config = dict(
    arch='squeezenet',
    model='multi-label image tagger',
    dataset='rendered dice on a table',
    train_examples=145000,
    image_size=32,
    crop_scale_min=0.8,
    horizontal_flip=False,
    translate=0.06,
    norm='batchnorm',
    activation='relu',
    depths=[3, 6, 3],
    kernel_size=3,
    stem='single',
    widths=[128, 256, 512],
    num_labels=18,
    init='trunc_normal_002',
    optimizer='adamw',
    lr=0.0017,
    beta1=0.9,
    beta2=0.999,
    eps=1e-06,
    grad_clip=3.0,
    steps=25600,
    batch_size=512,
    epochs=90.4,
    lr_schedule='wsd',
    decay_fraction=0.2,
    final_lr_fraction=0,
    warmup_steps=1280,
    weight_decay=0.2,
)
Rows from block 6, named by matrix and row number. Rows with one number belong to one channel. Each number is 500 + 50 x the weight over the matrix's rms, rounded and kept within 0 to 999. All counts start at 0. Numbers have three digits each.
# sq0: squeeze pointwise conv (model.blocks.6.sq.0.weight, 64x256x1x1), inputs 172-255
# e30: expand 3x3 conv (model.blocks.6.e3.0.weight, 128x64x3x3, transposed), outputs 20-29, a 3x3 kernel for each
sq0.0:451509443420463513475494449511467543472528510508460452476516440446511487493492487553503540484355467507447532469511543531505544517485512510525393522523509411538515465527530531487512542459514484447484526455525521529511520544435493502529468489463440485528
sq0.1:475356453422527546478522368490432322432380448506538515477459447550369494380455465444474396486447506427381439479457510439445390442470472563417506457463460516490442468421487478428539434492447511450505435370469442424476514484444488440507518455514532500433
sq0.2:491501563450500467500493458458497499498470636546447512447508416488480511471496495431407431508470464424454445532619506517629486521581621479482412493453624489472439420531506490462468436502490458440439605443412631521487526493535441487509462458506474467491
sq0.3:532472416469471502510480424540490536518494522511433411532514448475517477492463501503507527480307489464442513478496550539496551508480509489514407504520497401508515463483543529487526453479532494491419520521504526565449494461419528497488437437522400455512
sq0.4:474475503592435519527468406619521496561432352559466399526526586509471418478500507559572547539483498556474443560358529468364536516395362495444442427529373457526412590474463522448443511458471539515580512504551429487496537554522611505519457420474503543543
sq0.5:532495488563442426479480425614431454479477450459473425501491554459522448509435443467488538469500482567533473620461528503480433435504426534432447445452454404575480704386473462496507379476439634598623540605472457509522571390510714496465455440446418426487
sq0.6:449468372413476533487542456493457494457484500471500493501477390482544484479508503507461542491266485468462583409504481592507483522461523538560385543526504399505490422518525534499543504498520489405464528407509508526431461498396461480534426440501488481536
sq0.7:490478494466524399440496552483449483404512396425517557499524528382509396403407453571459405508519444416545493444388483410379523433407426517495456520623411493471524425453612565480394575490448422448426407447421405427456454496486377565442434498438508518437
sq0.8:553493474498443388416474532492539465547416438434525544544612545524516380424492466470483438513458508517578533459461428466456518546481498410424531459464441533415439452529413448521415514503553481404414511456434460511383435501503485526449394555521445507437
sq0.9:485482512406495533492513434492486508536442356513459461443484609488467454479499462519575479526528483501500458491366423453366497529397366464436445469468361510483468481508497468489460502499500461479450498438529369461501471566501460524437483433508479520484
sq0.10:507476498492455519543524387476442517470443508494427424518482550471531431491439465594444581465499513460447514515507570487509518494483511494539454531551505446476508501494494533502514411477560424517492409488498502508473512425488491477495470416480480466458
sq0.11:431406449436498556470535453428440394437384412440511533426407492547438495427510411454401440542516471416543495420428481549427326463439472506391505406453431528470381427501450461452573423495406434412474440404481408538481436473471436438537496529495524488400
sq0.12:482496545504517542465496442481492500503461428528477458493500554509475551491518482521489509515530548537458489496452514535438479476471437460504561486529439483481503518509499503498511459457489509471480525486460424490513488445545490521534538461511501453491
sq0.13:490420401500526432440457436600401389398427401472423548500523490394406497447434413529515482492467503514460393546444500429468447433462458462461523528564426517584504608435545536493420515441484617537619510435441435440494590448476648512444478398555506514439
sq0.14:496385459426539489463504497458416341427469449448510535465487510509396506430459507426414352479458480415470454467460464497453378488511517517469480508439477493487521452394509472423495483464450471428435380356438444433454496498412434485541507479531477510449
sq0.15:516491460506513519446483575454533527534524463457794613522501422611519464458543430487459434500474514459569556396462485487474550514498473602446599420512437563464435437493551463478506415502493438469483495503452408535450441451439473514481532536452528476402
sq0.16:454535372501403385504530527457439503455501582472534523442489394407538414407461441514426455476279437498529526440523500456550553423480546559465407444547540399451455436482534496472434472495442479507408462517401556491382432453367438567456425487493393496392
sq0.17:515425433461575520499489517458486359419518368397543536505533545527480544500456528529575431479484474378515490425334471438356420444448427519542516534480372511471554378386521503459501499507402400396373329379531380415501427506487362550485526497520486483535
sq0.18:498477454506489435536450472471503484504493412465461435484506480465476486496479492504618533511513513467475488474407523467415443502458397456498514486513397484502518501476454516521460467492546470502472416545501414447496463457482467488535473476449482475512
sq0.19:512479496451496521499519457482470468477459413475474481500469578478515486498491443523451489528532521490479483481426498552431493510426397486513481486495420504469458485511484486504511506567492493517485474456476417497475474572495481475451518485476491502530
sq0.20:510430453525554490523531532502542405464534489450382445495544532442448594540467563462421432397361471431490449454490422452504419465488512441542402560463488414468570436418467494500403567522418448464449477412557497422529420574393472536476538496491439544543
sq0.21:512435467446647565539471553472500382457555395442555601514528452521433544599511496500493516516504466452538453459433474475416473481459505548556613564605411611548563486525599585506437552514507444462492507379588401456555529484464463449471522467546623487572
sq0.22:513370473445564539489507411515412335407393432492512554523516462492368518407426442488471485445468479428413407488414526416398429427436479518510545551596432549536519528378559580410439536481507509513531417340472400411517564448445498484435519425511598516467
sq0.23:462411457376493469365501431454392407383421468358513538432483464470439492423452373496427461617524440450471488402496390438458415407493528501403479410501470507508412394592560513468428478488480455342406535348410478435432435410478382525494485452526497499343
sq0.24:485486512434484437452550447496476497474465363485467492513523589501514445426467499564547514505538497454489443473369469460378519507414346463480450505492344488480447476437491512509482441503516477451475438451475391431521502506509491505525508436505463502473
sq0.25:517508470467480464520460515495512485521489551489500476534424474481536522477495504516442517455471534459456493537539482499552466497453547509514456511492542499504510450484479541537498479516488533409422512470499539556430462510492431493499443486539516477542
sq0.26:528494406445463512504474471489501509465481541488477485554547401481486528495511487498462500511402489451454471434543476469541444545529560492524472495522544490531507512500528543494436479500522485501488525470440543483512528467437467487542505493507473477503
sq0.27:512470495460476461543518480480519469536491398520466447555502547514487485435439489494592477505557534468469472485419434434422484491459395469474533520523391518476512498477514541492514433493601471483477477477483401410520522491493460496486459453547496483489
sq0.28:532381496469567458488489451541423432419426444480406560567555458383393502458429408571521515466449439460472421491482475449453459433451517428539585604707462565579557558442593632439428577473560497533568473391488459473530590436467531527433528473568596542500
sq0.29:411543468386459459450520456485418386416442461392371512350462481442519488539546450491472450571487518564518488416479390490477357541439506380379431428438451486473403424592466461538486509486410542424431480428473478533514408531504453502585480475463389509429
sq0.30:451539408478405382479551535505429508462502505470547527446476512418545411407453434532444453481458472525545535434468490461497552428472502573451412438527499406446437441467520466486450473498449488492465437504384487485383438447399455573461453497472377496356
sq0.31:390559492509465539467511516443440531501514349502396492383391561478571540456557494484548523526504481508571547452351447557373336540376391369476447457466354473449498509431427463486587401473474485463469420539454379529517479425490480496578515523448454466486
sq0.32:390589399474406453461506568482432547487544486479479517389362479414614405458546444481475527495394463470584574440478385580508376533410512450451382419465481439447450475411465466503575433517438523411454470533405476548435428442434464507572405540475421465452
sq0.33:558496475495430360336470519522515503537347422431531559561620471512527364399456413433498406541459502500565540465471402402467538525464481397388544501543448572515447454526483514527437494467543476403448506462394445516395482384493501493412368524526494427380
e30.0:420436471478497442546498538560530524476493508532514501501484496534479505530521490506484489514461500518502477505502500502493498494495483502487492483508508495510502532489504557500491522490485546532467542497441479486480529501495505483489548473479498491469513480489512493478
e30.1:474490537535474582629545578512531593516520535491529506561486497516500517502509513563548481542498519508548529510506495520511501510507495504490487505473504489490516525520489544515460532495496587592584567572470485516458542517558564486512487492561540567586446514526494505482
e30.2:403432448418469382386433411515473516516456457552461372437422489493470492489439465472419441492426448468436441495469492489468473496483457481456479504465470503502470499473481542461468501447437513507524457459545466437534440472491400486424617650472496475458457493492536493438
e30.3:369380491421385467498489515516491494562459491545518447481471498511487513518488490516443451541462487511495488506500501504498493510501484497504491508501493493492485508495493536499483497473475540510519511469497520451494477505506465523483534582498526500485520500476542505438
e30.4:299540523524550546440504520548491476500539534522503586516508444470492490450477482538491416504497499481569532494497490478499499476499509504514506489494526452455505508508481495498490484523498570464494609510492655544520466566467439526495425476449542534489609579525503529479
e30.5:264570543508395616508575581595561458538570523453466644553568489532522549471476516592545407526537494503553549526514495540527488484502507538543516500506561465447580514481443505520477461557524437404530567544529580610613454627499387589531368501441490456431561580461564621516
e30.6:435340384431393458539513503574525604520460545549450425521563520498516478505492461508620604490508524483469455503499500502491485504490484501478476494487491507493487519478502553507478487460461503590477526508415469397477521490507486476453512520472553514467501468493493465445
e30.7:584564519593552514514544419421465527504422402508538587489478462486481484498502489443517513504487494499492481477493505499502503493469491478497494481496484537516481469488499487501518504496507438526584471538492484491555549450449483374457478450458515521607471512479502506527
e30.8:525527554439445496442485527417469461482447416456477467439439508487454481524448497420421484484479533510437528496488483499508496469492487475484494507509466574567477489488539486486490496467523446570604507546495531547449515491424550481498553485554550530519465501452486502527
e30.9:421586552577613506511493471578423460507454523518546504497497470493491475491482462529516492491474498478482514497535510480472494478481475504467485490479514475498439526530476499472489510481493477482539506449475549528504517502536459473492550510459447471490442453463479473501
e30.10:394478548521529533534539484522463521566480535539532474502546540515541484484490479547543564520532526473508481500497508503510497509500504496508505522498494490494493494486490502497492496490497513457531493491516502489533484537512462524509483549503514503506539485516531489476
e30.11:590564565639537584609580503431484612554455474444470498546500502520469496513477500553510530533516547482550525477493494493507483493493495473468496477459475493510488475508482505496493541470489556566670540596505455490483512487523579445543518473512498534621432477506478477499
e30.12:393446397467577476474499485450461482412482454499509523482458528479462504519482498544503462498428433522470490521488503504461457480456490552476462472457470491504492561505497498449501545475472512568513562421524533410577473382381447498363531594451479475547486441474454430510
e30.13:492571602570382584492517513493490516522516505482557635503517475504513502503497494524532456499505493497508493509503509519513498508495496503512496512500509476476528492492480499518491486524510476489533559579448617582591518561482490502497434474495505470504511560463563586468
e30.14:544515515419434509483563507480508564502528497460484500511466497506475498508493524485522505534498523482519510490502496504519495497505499484488493494491490577582490500508498507505471504485505467614576484563458450475482508487484566446508479486498533573609457525456451476498
e30.15:521522504434436534513467517398523527444407427455510508561420483452453442498474549519514477509479528534484555444458467459453488468464494451466507475437486459482495477506539480501507519468522526640705586608548576516401519442428569385469490453532493546584469466449529473484
e30.16:527377456421330381514438470523494525629452497601564449513490504488511485497449481521514496523457467490443457486495504498484484512493474485507497504467491483485470492481480537489486496471472517531539487524503523449507434506490448509454524646486523527493499503458597523422
e30.17:543540514422578560531665516453453478463473443477526558553481512502471480512487522489524486534491502494512509487484493515510492500496492479468486498506487561556488492499503496493489513488507483615611509574480464476505530495475560421474453468439528577611496474447425473533
e30.18:454379415392399346437362489460449508448448568551489488474462516465467501461457480517476461479434458496489491492472470518445454492454456487467479492463472479468502554498456486463458459457449483418413497436572562488535413390573415490363487543440409406449468414536499496476
e30.19:430486518521555505522499461604406507536401608506558483492481487473488480459475452520480498454474524471497491481466496503483473477467470495497455489490476490495470524525451481462462466467466502473551504444579564470577476455542462445464492593550413438521481457546505475508
e30.20:536465495361419490479606529493479504447445456463485507456445478501456483513484491454470485503475504476461451485512503506511505495506486478454464514514468544533477495490514524483481488484502523610587560567508565527473523532440550510503520462472553599560533551471479479514
e30.21:557512476495437534511523533364443561475359439484550552489437466449449473510461491456506491489442498452442509449476489468472490496444467458460483491456448499511460459460511477482494520453496491643769602644584580562514527457384621345474503406505509566697475504520507419444
e30.22:542490552540385584551472537417481554519455513498611559493453468464476489497506484505565494492461495470501487490490502490492509520478489470485495504457478468478492476504499507514479524494504535599605594603511567541562560477483551388495443446548518545621431510516523484439
e30.23:561577482576531410497466428442496630477488425517450485532533452517494466496458460476545522488476478477455479469498491465480492508468466458455497474453476522527472490482502489476480516469477515529720420547562468482451399441499506454438640415462486457668442462544497454526
e30.24:462558544480551490504504481582458489543452494477506488498496482465473461492482456511478474482464525494536537492537530487490498491490490502493495495489485487488455501507516488477516500482492534478541468509519459436518487493497468454470505438454507512520576530551487461507
e30.25:488467552445459521479501447580547524605484515590450389479472449446463500470450464455421434493452489437475469518507506492504487520477479502461487490470468524497455470511495472481459436439457548568499526476500478406484434550553451550511568632494621595460526473473507504467
e30.26:497473483428433464529487452492539481507443501488492477447449508449511525506487512438456473510511508484464481518496488503488480509497497500501494488480478502490497495493484510483474497466446436507507447431554456454533494462500474413438479507460446493487481504545466487531
e30.27:498430380379414319424394539544472504486443521514477507496495496484475474489473468495476473492449487490488556503548521489461473494472468503481487494478463490506458550523493489471514488476501506480493469480503482409521475470519442475417485492433469481483466483498456474511
e30.28:534504597533390540515468499415484541518404535503629574436436447461480494516503480470542507470450494452468481482480493488471499511476477448492492512467466452463488472468493491509500528512500546602616616607552664599581562506407531384451472402510493514594484532526553521411
e30.29:612542468561471431465507466473451538516462397495409488472503459512481479510494475489456471494501478462493468457490504495510492474483489477468502467488468541550471460477474506475490502475482423475649457515556536546458425491483559524470600462478450484575501511506544447499
e30.30:529489547465523468558514465515474543582436540539559502531562524505544457490480485526599595507534502498446466487497501498493489506490490493513498498480505491498498486486490500495495492489496469518517495532496514506535456518503461498490425574508514535521504482478546508504
e30.31:533473417498583463568543488476429477459457497521506534495461522482460495483483508473484513483464499506510490498477488500479473484485487511481470464482481491498490515478483483468550493474479467562510605493500518441583508447484458437394448546495450481470483444477428461520
e30.32:574448539461408448599526474485485502596419451521508513501458519448483518475479527444424506480484542457484488488499502498494478501504491465479491451490494491503474447480503483514598466481492500606571579566477487483489511462515513449470467556483473549497503463469462494502
e30.33:497545501475436503457469539439477473490454493477467501460458503496473486525452484434457487481476530534470526492482488499486496490490496479480500491491488471474497504493522499490503497492523504557577556569509540575461548491485578496504548495544517474496492481491515517503